{"image_size": 64, "encoder_head_dim": 64, "encoder_qk_norm": true, "norm_pix_loss": false, "residual_init": "none"}
Rows from block 7 of the encoder, named by matrix and row number. Rows with one number belong to one attention dimension. Each number is 200 + 30 x the weight over its row's rms, rounded and kept within 0 to 999. All counts start at 0. After the name is the row's rms in percent of the matrix's.
# q: attention query (encoder.blocks.7.attn.q.weight, 128x160), inputs 0-79
# k: attention key (encoder.blocks.7.attn.k.weight, 128x160), inputs 0-79
q.14,095,223,191,186,245,190,192,230,180,170,226,188,155,212,169,245,148,166,198,161,234,164,227,236,186,203,182,184,230,186,204,178,217,218,179,219,208,199,211,247,227,144,217,238,187,280,216,152,227,148,240,163,261,204,194,162,222,215,262,211,134,169,182,194,198,188,215,171,196,154,183,231,188,198,167,183,238,192,157,209,225
q.15,081,173,203,192,222,162,146,260,196,230,245,209,180,204,191,216,206,142,234,185,202,245,214,215,204,163,151,157,210,194,210,187,171,222,180,211,219,177,230,229,239,157,189,228,222,256,267,121,220,191,266,158,232,228,165,183,214,158,217,207,176,218,162,198,177,187,241,191,134,176,185,230,209,169,200,222,173,173,184,208,247
q.16,108,197,213,201,206,212,203,203,178,225,290,198,226,197,195,209,198,260,214,208,215,174,194,202,217,188,151,180,195,218,170,232,204,200,215,157,167,178,281,243,224,231,197,197,188,200,167,83,200,249,177,180,256,136,189,192,175,196,216,181,232,188,230,154,249,210,160,201,264,188,242,184,207,165,177,197,167,187,194,224,181
q.17,097,199,164,175,141,220,202,198,162,198,236,187,196,240,209,192,226,157,210,188,250,185,141,176,142,197,213,201,264,158,229,191,180,173,235,187,263,207,187,200,176,216,194,243,209,183,169,147,213,199,211,208,172,176,231,234,240,205,187,159,214,194,239,209,218,206,189,208,236,177,223,217,198,192,169,216,225,219,146,212,215
q.18,106,239,193,194,238,169,198,213,243,205,159,184,186,177,178,216,130,154,211,182,219,219,206,251,236,215,180,129,225,195,204,168,200,197,198,232,196,183,225,214,216,152,169,202,180,305,272,236,220,139,254,181,216,242,195,183,235,208,233,201,147,204,162,234,142,153,227,165,155,171,178,206,194,201,187,205,217,177,198,186,209
q.19,115,224,170,160,200,181,201,177,181,190,214,213,202,191,170,222,163,224,221,210,243,148,187,205,220,188,233,182,238,162,181,201,233,151,185,160,184,178,247,175,226,193,189,226,159,242,168,177,245,155,204,179,212,176,218,221,260,206,248,199,181,149,246,194,255,174,155,172,235,187,243,192,199,253,195,236,186,167,185,226,176
q.20,094,184,202,217,210,214,201,233,208,202,195,221,218,179,246,220,226,147,190,164,212,270,239,179,139,226,204,196,188,227,218,189,181,216,225,238,217,210,162,169,165,199,217,174,230,205,262,204,205,191,244,181,177,260,196,213,165,220,192,203,196,199,136,215,143,203,258,184,95,201,161,196,198,185,208,200,202,261,204,182,231
q.21,076,141,228,203,188,230,217,230,191,185,212,189,203,223,263,194,258,231,182,213,172,170,205,164,179,224,183,169,223,161,187,182,178,216,209,222,165,197,182,249,207,214,226,216,257,153,208,189,179,277,167,177,244,193,228,195,115,185,195,142,257,170,188,151,209,266,195,202,194,227,174,158,215,164,239,183,214,216,171,212,219
q.22,106,215,224,205,228,204,206,251,227,200,157,210,194,206,207,204,182,166,186,187,135,264,243,219,199,210,203,205,177,231,225,184,194,226,195,242,203,223,154,194,191,203,198,153,236,213,235,258,195,187,222,206,162,252,182,197,183,232,186,198,200,228,134,232,136,206,236,207,137,207,126,205,205,194,210,195,212,215,224,148,244
q.23,091,230,180,172,211,162,228,208,171,203,212,226,184,193,172,223,153,194,238,205,240,123,178,246,224,195,212,160,286,164,184,150,216,191,162,180,186,186,207,226,227,177,186,232,159,266,178,188,235,163,214,160,228,186,189,190,271,187,272,205,174,150,209,180,222,209,170,173,205,164,211,197,219,214,201,236,204,183,185,189,217
q.24,099,200,192,171,242,180,208,213,206,204,185,173,206,193,175,221,163,163,168,208,207,185,237,199,230,229,182,170,215,168,157,210,233,186,192,222,174,188,231,238,229,203,215,239,164,296,236,199,228,171,207,154,231,181,198,215,210,160,243,165,170,166,200,177,209,162,164,132,215,198,166,211,210,209,223,244,156,154,201,184,189
q.25,100,276,217,210,269,206,224,173,215,191,129,186,138,214,156,230,138,162,190,210,171,185,191,188,237,191,209,239,218,183,221,159,234,234,228,236,192,193,168,160,208,223,152,168,193,234,149,291,207,146,197,203,177,204,236,191,221,207,186,249,211,240,210,220,163,189,193,196,165,128,159,233,229,233,194,211,204,188,250,183,191
q.26,086,170,210,186,237,240,152,198,204,153,229,186,213,217,212,199,207,234,174,157,227,176,190,167,167,208,192,230,205,145,221,244,200,175,235,162,249,211,252,179,180,187,241,230,207,187,157,178,220,214,209,189,238,154,245,240,188,205,196,170,216,169,214,141,249,193,179,162,237,225,217,237,196,190,197,169,208,199,149,250,164
q.27,111,197,186,190,185,176,182,147,205,223,195,165,211,194,166,147,228,255,204,239,193,190,137,188,241,179,169,208,223,149,190,254,207,192,216,186,181,194,221,199,204,223,169,211,180,151,178,197,197,224,162,246,182,162,226,205,205,162,170,196,229,232,265,189,208,171,174,199,275,214,259,211,176,206,230,227,190,164,200,216,168
q.28,081,166,178,194,206,174,201,145,231,209,127,180,243,174,199,168,230,223,181,222,221,178,215,223,200,185,208,169,172,180,204,222,206,209,218,227,145,207,253,221,198,147,221,215,195,209,266,271,177,191,200,193,228,211,210,198,187,196,182,216,175,155,178,169,214,152,212,167,241,251,234,181,202,191,237,209,188,147,212,229,140
q.29,098,182,217,162,226,229,177,218,182,154,178,223,263,215,216,166,200,264,167,195,160,178,239,224,198,219,238,219,180,210,189,248,249,173,198,158,214,211,203,139,192,238,229,173,171,138,176,226,218,215,202,196,207,203,210,191,192,256,183,174,162,162,182,177,215,201,199,157,199,240,208,182,186,192,213,171,225,206,185,195,182
q.30,107,188,231,241,183,233,190,231,216,206,271,202,183,204,248,207,215,204,189,188,166,223,253,197,163,203,160,222,142,231,191,214,188,235,187,204,193,210,195,243,207,216,218,213,271,173,218,119,180,248,185,211,199,193,179,166,141,230,213,164,211,204,174,210,183,255,216,235,190,227,166,192,191,154,175,135,234,242,167,223,251
q.31,097,241,202,202,150,211,215,182,181,207,279,217,173,207,211,185,210,225,218,191,218,199,183,205,185,221,175,216,198,233,217,204,182,236,213,197,193,224,208,249,198,253,174,214,222,152,144,107,215,247,157,224,171,159,185,184,215,211,196,185,211,171,166,225,200,266,178,263,265,185,198,192,187,155,153,174,231,220,171,207,264
q.32,094,202,229,194,161,233,229,190,213,195,212,202,196,225,231,188,239,197,227,196,185,219,183,145,166,252,222,270,203,206,220,213,191,195,215,191,219,229,151,179,157,267,227,180,252,141,151,205,184,265,167,227,115,178,225,224,179,206,149,174,259,212,181,225,183,232,190,237,197,188,178,208,213,192,231,228,190,239,205,178,240
q.33,102,238,211,181,227,236,217,149,195,186,168,211,227,181,208,179,184,255,198,162,203,200,153,233,214,161,216,183,199,201,219,165,195,207,233,198,181,238,196,144,179,220,177,149,188,121,168,251,221,211,167,219,197,190,216,209,195,242,180,226,199,193,221,201,235,217,193,229,237,218,203,164,214,216,221,164,222,230,233,215,137
q.34,093,184,247,200,224,244,182,162,200,220,242,205,196,205,247,175,240,240,264,191,221,223,169,211,205,165,163,206,189,221,223,187,180,235,227,213,162,189,197,208,197,207,184,150,251,134,193,145,173,264,198,185,239,197,207,149,150,188,170,205,264,222,190,222,159,248,223,237,199,207,207,173,203,157,229,170,212,237,233,202,201
q.35,115,227,216,212,206,227,195,216,189,204,277,198,152,218,213,224,172,162,269,179,227,213,181,224,176,200,184,178,251,200,213,138,167,242,213,227,207,188,168,231,212,187,185,184,224,206,207,104,234,213,220,164,227,219,165,154,201,208,213,183,216,210,184,231,180,243,221,227,172,128,173,208,206,170,173,175,236,245,177,183,247
q.36,084,172,263,248,245,253,187,217,217,155,139,185,185,212,233,246,182,214,172,190,148,196,234,181,187,216,171,215,167,249,181,200,205,210,183,240,217,194,175,171,197,181,216,190,188,168,198,274,185,184,191,242,202,206,207,169,151,217,204,202,211,257,204,189,179,184,236,199,180,220,208,190,206,181,175,138,225,211,241,182,182
q.37,075,182,152,211,174,170,174,178,215,217,175,209,163,159,160,228,208,216,233,238,219,198,200,217,221,111,193,179,188,184,207,220,217,165,149,141,236,164,240,174,229,125,169,223,145,233,221,199,211,143,215,221,219,223,190,170,229,190,215,249,156,222,205,227,216,165,199,192,209,173,287,213,161,233,196,206,199,152,175,217,192
q.38,091,176,201,184,132,215,232,217,192,229,247,206,238,228,235,191,255,187,150,208,178,238,241,181,201,248,232,211,180,233,179,225,209,176,205,185,232,210,162,179,174,257,210,189,191,134,196,177,159,236,182,236,155,194,166,236,175,216,178,171,197,206,209,209,209,228,199,226,198,275,192,172,159,177,189,208,198,231,208,164,236
q.39,098,178,191,216,197,166,185,190,230,227,154,191,192,204,222,184,216,149,211,223,195,266,180,160,196,199,174,190,186,211,225,200,157,213,201,247,214,183,188,218,192,164,200,208,237,246,269,252,175,194,208,201,178,233,209,192,210,155,193,207,235,244,153,230,124,172,238,213,140,199,179,208,207,194,219,212,188,194,236,196,202
q.40,092,184,207,226,169,226,223,208,205,191,164,207,261,211,210,204,206,238,158,207,158,187,229,185,209,235,187,188,160,240,185,246,221,187,192,163,182,206,235,223,202,205,211,195,180,163,169,233,168,198,151,259,195,172,207,189,162,215,189,173,176,193,215,172,209,191,170,209,235,264,215,174,193,178,170,166,230,189,208,210,179
q.41,109,251,192,179,228,158,232,169,215,216,149,198,203,171,183,219,136,229,268,209,236,153,163,233,217,187,195,136,259,153,184,155,196,200,181,201,141,174,231,200,225,168,165,203,212,274,182,258,222,169,198,160,218,186,220,187,226,183,250,200,229,170,194,195,207,178,169,165,198,154,200,169,248,228,250,237,196,193,220,210,167
q.42,101,201,147,195,131,160,201,218,169,216,233,248,213,175,200,200,209,186,216,196,249,218,188,249,185,169,203,116,211,227,229,187,183,182,146,176,215,199,199,203,198,120,157,196,192,214,258,154,215,150,235,229,202,245,163,178,240,200,244,222,119,187,202,220,189,193,235,222,156,207,233,190,178,213,170,211,241,215,170,203,235
q.43,082,230,251,189,261,219,208,215,251,210,161,167,243,209,229,184,152,191,169,174,184,217,221,227,197,275,204,176,251,218,187,114,174,218,240,261,161,213,177,210,196,233,210,153,196,207,220,288,220,238,190,184,186,225,201,193,172,242,164,170,210,216,158,200,166,210,210,172,192,186,120,152,217,165,222,177,219,211,253,161,178
q.44,086,173,182,201,175,231,157,221,193,148,192,221,207,204,182,209,210,162,196,167,224,211,211,184,169,188,255,252,193,179,234,173,170,184,192,200,263,240,166,142,172,197,251,192,211,200,210,200,201,185,241,189,170,249,184,223,219,208,181,255,180,224,226,241,238,159,244,183,142,180,194,228,196,242,212,207,180,251,188,204,177
q.45,088,195,148,180,179,128,213,215,206,199,128,210,236,177,192,171,190,188,192,182,210,201,206,213,157,212,284,193,242,173,237,141,179,182,179,215,231,210,174,139,164,178,215,184,214,241,238,301,204,167,223,207,171,261,219,226,228,191,203,263,202,199,194,206,220,170,194,188,102,196,191,165,218,228,220,226,172,212,217,215,180
q.46,089,193,209,209,164,220,182,152,173,185,185,187,235,172,163,174,236,255,146,215,184,197,185,181,225,181,179,239,189,204,196,238,204,183,232,181,199,228,249,189,210,197,206,189,142,109,175,226,205,217,168,262,167,157,211,224,178,199,143,231,182,225,272,191,241,153,186,214,295,202,256,233,161,195,193,182,205,179,194,218,155
q.47,086,229,257,186,262,244,170,179,198,208,214,177,145,212,186,178,193,250,229,165,228,221,168,216,215,168,159,214,195,206,201,155,183,239,254,246,186,203,194,202,202,212,174,179,213,158,135,179,226,239,221,181,200,186,216,154,176,199,161,212,241,226,186,211,184,241,204,208,223,141,192,215,220,170,244,184,201,210,233,211,204
q.48,098,159,142,191,116,190,172,201,170,202,248,212,204,220,184,176,223,221,215,233,234,134,189,215,223,191,229,196,204,190,164,225,211,152,144,147,223,174,205,202,222,196,212,234,167,171,197,140,173,215,197,191,214,193,188,192,227,167,223,206,204,188,282,197,259,204,177,207,242,246,267,179,179,215,211,212,188,177,154,191,205
q.49,113,181,181,192,136,178,242,197,172,252,207,196,204,218,213,163,244,219,175,235,188,207,169,177,243,210,233,206,225,183,177,235,214,160,194,157,221,188,184,171,191,248,166,202,154,160,161,202,177,218,177,240,159,175,182,246,210,161,188,195,220,205,273,189,240,219,167,235,248,254,234,179,189,214,208,251,172,183,227,171,207
q.50,106,186,247,231,236,227,170,220,192,174,250,190,119,234,215,238,225,162,236,198,187,215,221,158,154,215,180,271,180,176,195,203,204,227,206,221,232,193,174,199,191,253,219,229,231,196,186,120,216,232,186,178,213,191,227,199,161,212,181,199,256,232,174,217,191,255,197,223,174,160,179,231,200,179,188,187,183,222,186,216,228
q.51,109,192,163,176,181,172,223,197,196,231,200,198,248,190,201,196,186,235,179,229,231,174,166,210,252,210,218,124,259,193,165,200,210,129,190,133,196,177,235,201,213,175,187,218,130,231,182,202,195,182,203,174,216,187,176,212,239,193,222,198,164,177,255,153,274,191,163,198,257,223,242,147,192,221,194,224,185,159,232,198,159
q.52,092,204,215,169,244,165,187,226,255,206,138,199,221,196,210,161,167,196,197,181,175,225,209,230,210,229,195,145,218,183,192,168,204,199,195,260,189,202,199,174,215,199,207,209,206,261,249,281,200,201,238,165,206,251,232,198,205,220,209,196,198,203,122,206,147,185,220,132,118,199,162,183,212,184,270,196,202,191,230,184,196
q.53,088,232,207,211,265,163,201,204,232,189,103,187,159,194,160,232,158,171,171,192,178,196,233,220,190,204,225,212,215,206,181,141,219,220,181,239,225,200,185,177,201,177,207,175,186,252,204,324,197,141,206,195,214,216,220,236,191,192,183,241,200,225,204,194,200,143,179,165,158,162,154,205,241,245,210,192,182,197,225,214,139
q.54,097,225,199,216,239,174,209,191,212,196,155,168,163,194,150,210,177,141,216,244,167,241,208,166,253,204,198,219,193,203,186,197,225,219,194,231,173,159,173,209,204,189,196,194,196,249,223,235,192,162,205,189,175,226,180,209,205,172,198,222,213,252,213,225,178,154,197,191,163,162,174,245,204,238,224,234,165,165,233,177,191
q.55,097,239,191,198,231,151,271,164,206,218,165,187,187,167,188,190,192,222,195,223,217,148,194,218,217,191,185,149,235,176,182,156,206,228,205,230,117,173,240,245,219,193,170,202,199,230,195,245,191,216,165,182,242,168,226,203,196,156,232,221,214,131,191,150,203,201,166,192,249,170,182,178,248,203,232,220,192,168,233,217,174
q.56,085,190,216,227,206,164,201,182,196,217,203,185,169,183,173,190,214,241,212,245,179,191,221,224,250,160,149,188,157,234,194,219,208,234,158,220,134,173,248,262,237,164,183,198,178,177,249,190,177,216,168,215,221,186,152,149,169,179,177,219,197,200,202,175,203,197,209,228,258,204,220,180,187,196,204,198,183,152,224,206,214
k.14,095,213,164,179,189,231,213,213,195,204,245,153,194,215,184,256,183,184,190,188,208,229,203,158,216,209,232,170,226,194,173,201,178,228,254,283,197,190,217,234,213,163,167,235,200,237,264,121,209,209,214,197,256,233,176,161,160,181,183,196,168,182,223,213,213,182,219,203,233,158,219,209,177,161,217,169,226,192,199,155,248
k.15,081,183,167,210,212,215,233,204,207,199,243,197,188,230,254,227,179,173,220,251,221,242,212,181,199,228,250,161,210,197,222,210,206,248,245,261,256,197,182,221,174,180,190,217,225,196,280,147,222,204,230,208,249,242,173,172,182,212,215,192,191,179,158,207,172,181,218,235,174,212,150,145,201,173,227,201,250,218,175,184,224
k.16,096,172,185,169,261,244,207,198,199,199,206,152,180,223,178,177,200,257,168,183,228,123,204,151,194,213,220,233,210,190,160,250,212,221,239,215,162,206,264,236,194,211,239,218,176,235,190,161,185,246,210,198,245,149,211,224,188,205,211,180,215,128,162,154,204,222,144,151,240,194,192,220,207,135,190,186,209,174,196,213,219
k.17,091,187,225,171,183,218,174,199,173,238,211,172,204,238,181,156,225,237,228,212,223,228,146,195,210,200,199,205,186,190,183,221,184,225,241,248,200,246,167,245,216,202,175,182,196,166,221,178,178,243,240,177,195,207,197,148,212,162,206,201,193,210,224,202,183,240,216,212,207,209,222,162,208,154,212,253,181,157,197,167,222
k.18,099,191,168,225,152,201,222,183,191,177,195,181,228,211,206,265,205,176,209,202,224,258,204,176,139,172,210,184,202,208,241,181,134,196,213,243,211,218,217,193,194,175,161,208,216,240,253,221,207,158,205,244,213,233,165,185,184,203,183,213,185,171,175,201,233,159,239,267,221,213,201,222,168,190,197,199,233,214,200,151,243
k.19,109,235,209,149,212,201,188,195,177,209,231,137,192,220,160,217,199,215,184,203,232,153,184,187,224,194,232,205,245,165,146,206,207,179,223,216,170,193,252,237,227,182,161,196,155,300,179,160,197,200,212,191,256,159,201,187,215,148,199,218,252,190,255,215,215,202,198,205,241,190,240,224,191,166,196,214,181,166,200,192,234
k.20,094,164,223,191,193,188,213,201,209,180,193,247,213,182,218,213,192,162,266,193,217,266,223,225,186,212,181,137,178,216,241,201,193,210,146,218,261,216,203,176,194,188,211,178,237,174,266,222,254,196,195,227,199,250,160,167,179,225,174,225,163,202,159,237,160,185,254,224,164,163,223,135,177,218,234,214,214,213,180,232,192
k.21,085,206,244,179,233,175,223,223,211,214,195,227,181,137,213,163,215,262,184,200,181,179,199,197,220,246,160,192,179,191,162,209,255,242,232,191,150,205,250,178,184,212,178,202,155,160,181,202,216,217,194,181,214,171,221,195,151,209,210,206,190,187,173,187,141,209,171,157,219,160,232,206,239,195,232,215,207,177,254,185,174
k.22,095,196,216,218,147,157,210,219,222,161,184,253,241,159,232,224,175,139,228,191,187,261,207,219,189,186,164,162,169,227,267,185,202,195,163,187,253,178,177,151,170,197,176,215,233,156,208,238,218,147,195,228,158,217,161,220,200,209,190,197,161,232,184,199,179,177,227,212,166,190,206,186,206,270,224,182,208,227,170,205,205
k.23,084,269,235,185,221,219,200,197,194,208,244,170,197,189,166,234,160,204,197,190,211,164,159,144,237,192,216,192,220,171,177,221,183,148,269,216,195,197,233,234,230,177,134,197,171,278,203,162,194,199,225,185,246,197,190,212,200,139,180,222,214,211,259,215,218,203,184,189,222,206,259,202,206,185,216,191,164,161,243,155,226
k.24,093,185,159,225,228,203,250,154,231,185,225,148,240,190,212,205,223,220,149,220,168,265,236,155,155,230,206,190,194,175,184,207,236,256,242,249,240,178,224,171,187,230,215,219,200,198,214,162,201,233,172,212,188,175,202,233,154,222,195,193,205,165,197,137,231,181,188,201,258,220,190,223,205,211,260,200,200,193,209,187,153
k.25,102,222,223,240,185,214,220,189,221,186,196,186,207,237,196,246,223,161,202,194,190,266,189,197,172,182,178,212,197,198,249,158,167,171,193,172,178,186,157,169,215,208,186,195,257,161,146,216,157,151,173,201,142,183,193,210,192,231,205,186,220,232,246,194,226,190,210,251,214,220,177,221,196,259,190,158,215,207,203,200,189
k.26,087,185,184,159,211,194,213,198,195,234,216,147,181,220,169,172,200,250,167,203,220,191,190,205,202,238,208,189,234,189,146,177,211,238,217,245,198,212,272,242,229,186,236,212,189,229,214,161,167,285,200,196,229,172,203,172,160,185,170,214,222,180,173,193,183,211,202,202,248,169,207,181,178,97,198,188,223,210,177,175,209
k.27,104,219,179,234,235,191,175,174,194,212,202,165,186,206,231,155,244,247,156,246,191,164,178,188,188,191,205,269,188,198,197,217,205,182,200,150,147,210,196,213,183,217,217,193,195,210,146,197,170,194,202,193,164,149,246,210,224,211,248,246,249,196,194,180,220,211,168,236,211,271,189,222,228,183,141,219,188,183,218,189,196
k.28,085,183,214,213,209,158,203,190,231,188,168,185,186,138,224,202,221,255,163,196,177,178,217,254,205,221,157,178,181,234,163,173,212,169,133,148,150,198,290,198,223,174,230,183,165,263,204,231,204,223,189,232,199,157,218,179,132,243,203,253,236,176,156,220,226,165,198,244,223,189,215,234,185,143,148,213,184,190,221,190,169
k.29,094,220,237,120,184,167,161,208,172,170,188,230,150,144,195,210,180,196,243,154,216,117,192,218,204,188,203,174,221,208,174,221,207,143,162,148,184,196,262,181,192,166,187,214,145,256,177,207,230,190,206,203,252,198,185,219,225,188,163,219,208,213,218,260,217,226,219,193,208,160,274,207,198,180,183,203,171,198,177,204,189
k.30,096,154,139,198,202,181,219,245,209,197,207,239,187,187,206,179,163,172,190,199,166,223,237,195,191,222,210,206,212,214,197,216,225,285,224,240,257,183,185,207,166,227,257,237,209,113,267,186,250,214,217,196,182,215,190,211,192,228,188,181,132,146,157,142,162,208,193,135,174,147,141,194,221,243,231,176,234,236,197,236,242
k.31,087,168,186,195,186,210,142,236,186,209,203,230,228,219,191,206,161,209,216,187,204,190,153,137,217,175,187,260,180,205,197,231,175,219,249,197,207,222,177,242,184,218,197,207,198,151,204,166,240,206,247,183,173,198,215,224,239,181,206,202,165,150,214,140,189,246,188,170,184,203,189,166,212,212,203,210,165,168,210,225,272
k.32,099,189,247,230,184,178,195,202,211,202,204,237,255,208,213,170,220,188,193,213,182,247,189,182,199,210,147,231,163,184,232,211,209,224,210,181,227,229,129,173,175,250,202,189,228,86,159,190,198,216,202,175,147,194,231,238,218,195,206,173,199,250,215,165,142,233,218,200,169,232,186,193,225,243,238,227,167,179,214,227,165
k.33,099,219,212,159,198,201,156,201,186,205,158,224,186,173,160,214,177,220,221,170,244,140,173,248,208,188,180,188,212,210,174,168,166,130,149,165,135,230,248,234,236,153,197,187,172,250,159,247,194,171,196,198,233,162,180,181,204,173,189,212,224,214,233,246,214,198,196,214,209,182,263,186,173,166,127,176,174,191,204,181,211
k.34,061,204,193,199,241,199,221,237,193,184,230,236,163,212,236,207,198,181,189,198,208,132,211,206,192,195,172,230,237,220,236,201,170,195,160,162,172,214,219,260,200,176,218,203,215,155,203,180,219,199,199,217,236,219,192,189,228,205,219,184,183,176,155,214,178,189,185,240,166,190,188,190,207,154,134,191,220,199,205,219,194
k.35,102,209,188,184,191,235,202,215,190,186,253,208,196,249,211,259,174,163,231,196,215,239,182,159,212,189,210,191,212,183,239,219,169,209,266,262,211,238,181,241,212,197,144,224,214,159,262,126,204,201,240,190,254,251,151,156,221,173,198,203,143,193,215,215,170,217,243,224,166,179,213,179,178,192,208,202,234,178,221,162,246
k.36,080,212,209,205,183,210,249,181,191,220,184,227,149,201,186,185,216,191,186,195,152,219,259,215,158,169,207,186,187,237,212,186,209,219,189,193,211,166,184,157,201,220,223,200,230,139,209,241,194,196,146,213,176,221,210,193,192,265,174,188,170,211,176,191,216,196,195,161,220,157,172,233,178,243,197,162,239,236,180,225,177
k.37,077,198,159,230,193,207,219,214,213,195,210,185,158,213,197,209,192,163,208,239,212,148,197,219,217,203,265,222,234,213,186,204,171,145,189,172,184,180,191,219,220,157,214,191,175,274,228,175,193,180,206,208,210,235,199,189,210,206,211,219,210,204,176,252,261,145,199,214,166,201,183,229,172,163,127,218,197,214,181,171,245
k.38,100,168,210,188,181,192,178,189,169,188,171,247,218,163,209,154,199,195,245,203,184,188,221,194,180,182,217,203,169,202,194,246,229,208,181,183,265,212,142,149,172,234,208,193,185,142,194,227,226,177,203,204,177,234,181,220,237,188,197,189,182,222,224,187,212,254,221,155,164,199,224,166,220,281,227,255,168,224,170,242,168
k.39,095,169,182,259,213,166,232,187,225,210,181,226,228,212,242,199,238,191,198,221,179,275,216,207,167,197,181,203,192,240,258,178,192,224,190,179,218,189,158,171,191,225,230,163,258,131,212,245,196,209,197,210,134,226,219,200,198,249,213,189,193,187,138,177,186,169,205,234,167,239,144,193,201,211,201,213,218,204,215,218,178
k.40,092,175,214,203,169,191,187,209,188,197,148,229,193,141,163,153,224,235,203,159,179,126,212,201,184,187,174,203,170,242,169,198,202,181,177,146,156,184,247,166,182,213,248,199,170,206,168,282,185,230,184,194,156,170,207,237,173,221,178,175,193,166,183,188,218,223,161,147,223,155,218,244,200,216,171,192,179,193,196,235,197
k.41,108,252,237,199,221,183,223,199,218,203,201,166,216,203,180,219,212,237,160,175,239,190,169,197,216,206,166,221,215,169,217,168,165,168,230,201,112,202,283,224,250,183,159,170,174,280,155,210,187,174,202,186,232,138,212,202,202,179,210,226,255,201,208,200,194,168,171,217,252,218,207,253,194,177,182,191,174,151,270,176,208
k.42,100,201,189,188,180,207,176,239,166,205,184,234,187,182,186,225,173,164,278,206,241,143,168,215,238,177,231,169,219,220,207,201,178,153,178,203,195,202,182,227,221,149,191,170,171,264,258,210,236,172,235,201,246,250,175,154,237,163,217,229,172,198,199,259,202,191,215,194,151,194,242,171,169,177,175,225,181,175,191,188,266
k.43,083,189,241,195,197,165,169,188,191,157,168,216,237,145,221,229,198,229,214,163,200,261,202,175,158,174,137,200,148,196,265,195,176,199,221,177,179,255,250,161,191,216,146,226,192,158,195,250,187,203,193,225,208,204,163,218,179,206,171,216,198,211,210,182,209,206,220,231,221,205,242,205,191,213,213,205,199,184,238,204,148
k.44,087,226,209,156,197,221,201,189,197,220,244,209,188,238,201,208,193,149,239,199,218,229,201,222,214,209,254,152,255,177,190,178,214,192,163,237,219,216,149,236,212,184,190,214,219,179,232,172,170,231,206,214,254,263,195,165,223,157,178,149,188,271,241,262,177,226,265,199,165,170,199,150,188,172,232,192,202,213,150,192,175
k.45,086,221,261,183,216,167,179,202,198,207,162,237,200,191,169,189,202,203,242,181,254,230,193,253,230,168,167,187,209,175,229,173,166,139,147,166,165,226,206,202,249,172,145,158,173,215,148,277,199,180,207,212,228,207,204,178,195,166,183,212,237,276,202,261,167,169,224,209,168,239,253,187,185,197,235,227,189,167,232,200,161
k.46,085,176,194,202,198,210,133,190,186,207,171,197,181,205,196,179,233,240,200,194,225,139,176,217,200,181,196,232,175,221,173,196,205,138,153,126,103,216,214,222,217,171,253,213,186,234,170,225,163,226,193,192,204,167,243,210,185,215,208,217,214,199,202,213,219,230,177,225,201,200,217,210,193,158,123,205,171,192,208,204,179
k.47,072,204,187,231,200,195,194,226,197,207,244,197,193,242,244,252,202,204,178,216,220,208,172,157,179,157,182,201,215,191,246,170,178,196,225,207,181,227,181,256,205,199,173,235,224,155,191,144,182,174,189,210,202,177,192,196,209,217,222,194,186,181,203,177,205,205,176,249,229,226,195,161,211,194,179,168,226,202,228,196,184
k.48,100,233,196,166,222,206,210,201,162,217,223,196,162,214,193,166,184,205,203,212,184,113,195,180,235,190,256,235,237,162,144,237,225,190,223,188,199,194,160,225,179,201,170,211,150,221,180,174,198,188,227,172,262,218,235,219,249,152,218,189,229,223,232,209,236,229,164,157,196,230,220,218,238,207,200,236,169,201,199,183,197
k.49,116,196,201,210,217,203,192,181,185,217,187,203,207,189,196,135,213,218,204,234,178,160,197,188,196,176,221,236,176,192,181,234,231,182,206,142,247,191,126,164,196,226,197,185,180,178,129,223,190,177,190,194,163,201,212,233,244,172,230,185,230,225,252,175,237,233,173,175,192,266,223,187,228,260,202,253,153,211,195,212,177
k.50,112,188,173,221,219,241,242,197,220,197,259,173,183,248,202,198,211,164,166,221,167,259,230,173,187,218,233,226,207,165,207,228,218,290,252,259,258,204,156,212,188,237,212,247,239,111,220,135,193,217,182,204,183,224,187,194,175,218,186,174,159,197,191,165,158,212,204,168,184,175,152,201,225,216,241,186,260,216,178,218,185
k.51,104,200,200,167,210,229,191,180,164,209,181,170,190,190,148,164,212,254,202,204,218,125,188,169,195,181,231,218,211,197,163,208,194,165,231,185,165,203,218,180,213,193,174,176,130,267,190,223,177,199,197,189,229,193,199,208,237,168,186,198,250,187,225,186,268,203,156,178,234,234,246,216,193,175,181,249,165,176,199,154,187
k.52,072,195,184,196,188,110,247,186,211,175,161,223,251,141,228,214,209,231,224,187,231,252,194,208,151,184,141,192,208,191,247,184,163,197,174,201,200,215,246,149,190,179,142,202,196,184,210,247,229,185,188,258,227,214,201,209,174,222,160,204,199,206,173,172,211,155,191,244,201,213,217,195,196,222,233,215,225,202,241,214,164
k.53,085,204,223,232,190,215,213,188,245,187,193,178,212,194,188,228,221,189,186,199,183,253,228,235,201,194,175,174,203,202,223,138,175,170,166,187,152,182,242,186,237,167,189,211,238,226,185,243,131,191,161,219,188,166,168,212,142,220,174,197,210,266,215,225,202,165,227,209,227,196,207,232,179,200,205,139,255,200,225,186,133
k.54,099,199,174,261,220,206,236,169,221,190,214,167,229,239,223,217,230,168,162,218,170,278,238,180,182,219,215,203,184,199,249,177,214,213,201,197,210,191,133,166,183,231,211,206,248,161,189,188,183,166,172,205,146,218,211,206,196,231,225,187,202,214,195,175,209,185,207,246,203,239,149,236,204,251,215,196,225,211,205,188,162
k.55,112,210,231,220,234,176,178,216,245,189,180,196,218,169,198,215,208,265,172,175,206,180,171,192,220,209,124,205,170,204,201,191,172,153,206,143,122,187,269,202,235,201,199,171,177,237,148,232,197,188,189,184,171,120,226,215,155,233,209,220,225,193,213,181,207,175,160,192,239,219,232,215,208,192,187,176,177,157,287,195,178
k.56,080,199,154,243,240,203,204,210,230,183,201,189,181,180,233,214,183,202,157,226,140,129,199,197,225,190,196,202,176,251,186,208,237,183,185,140,176,162,224,194,174,198,219,218,181,235,202,202,216,174,196,202,180,166,216,216,158,238,243,241,197,153,186,171,233,174,149,195,206,224,155,234,202,215,138,188,218,206,198,204,206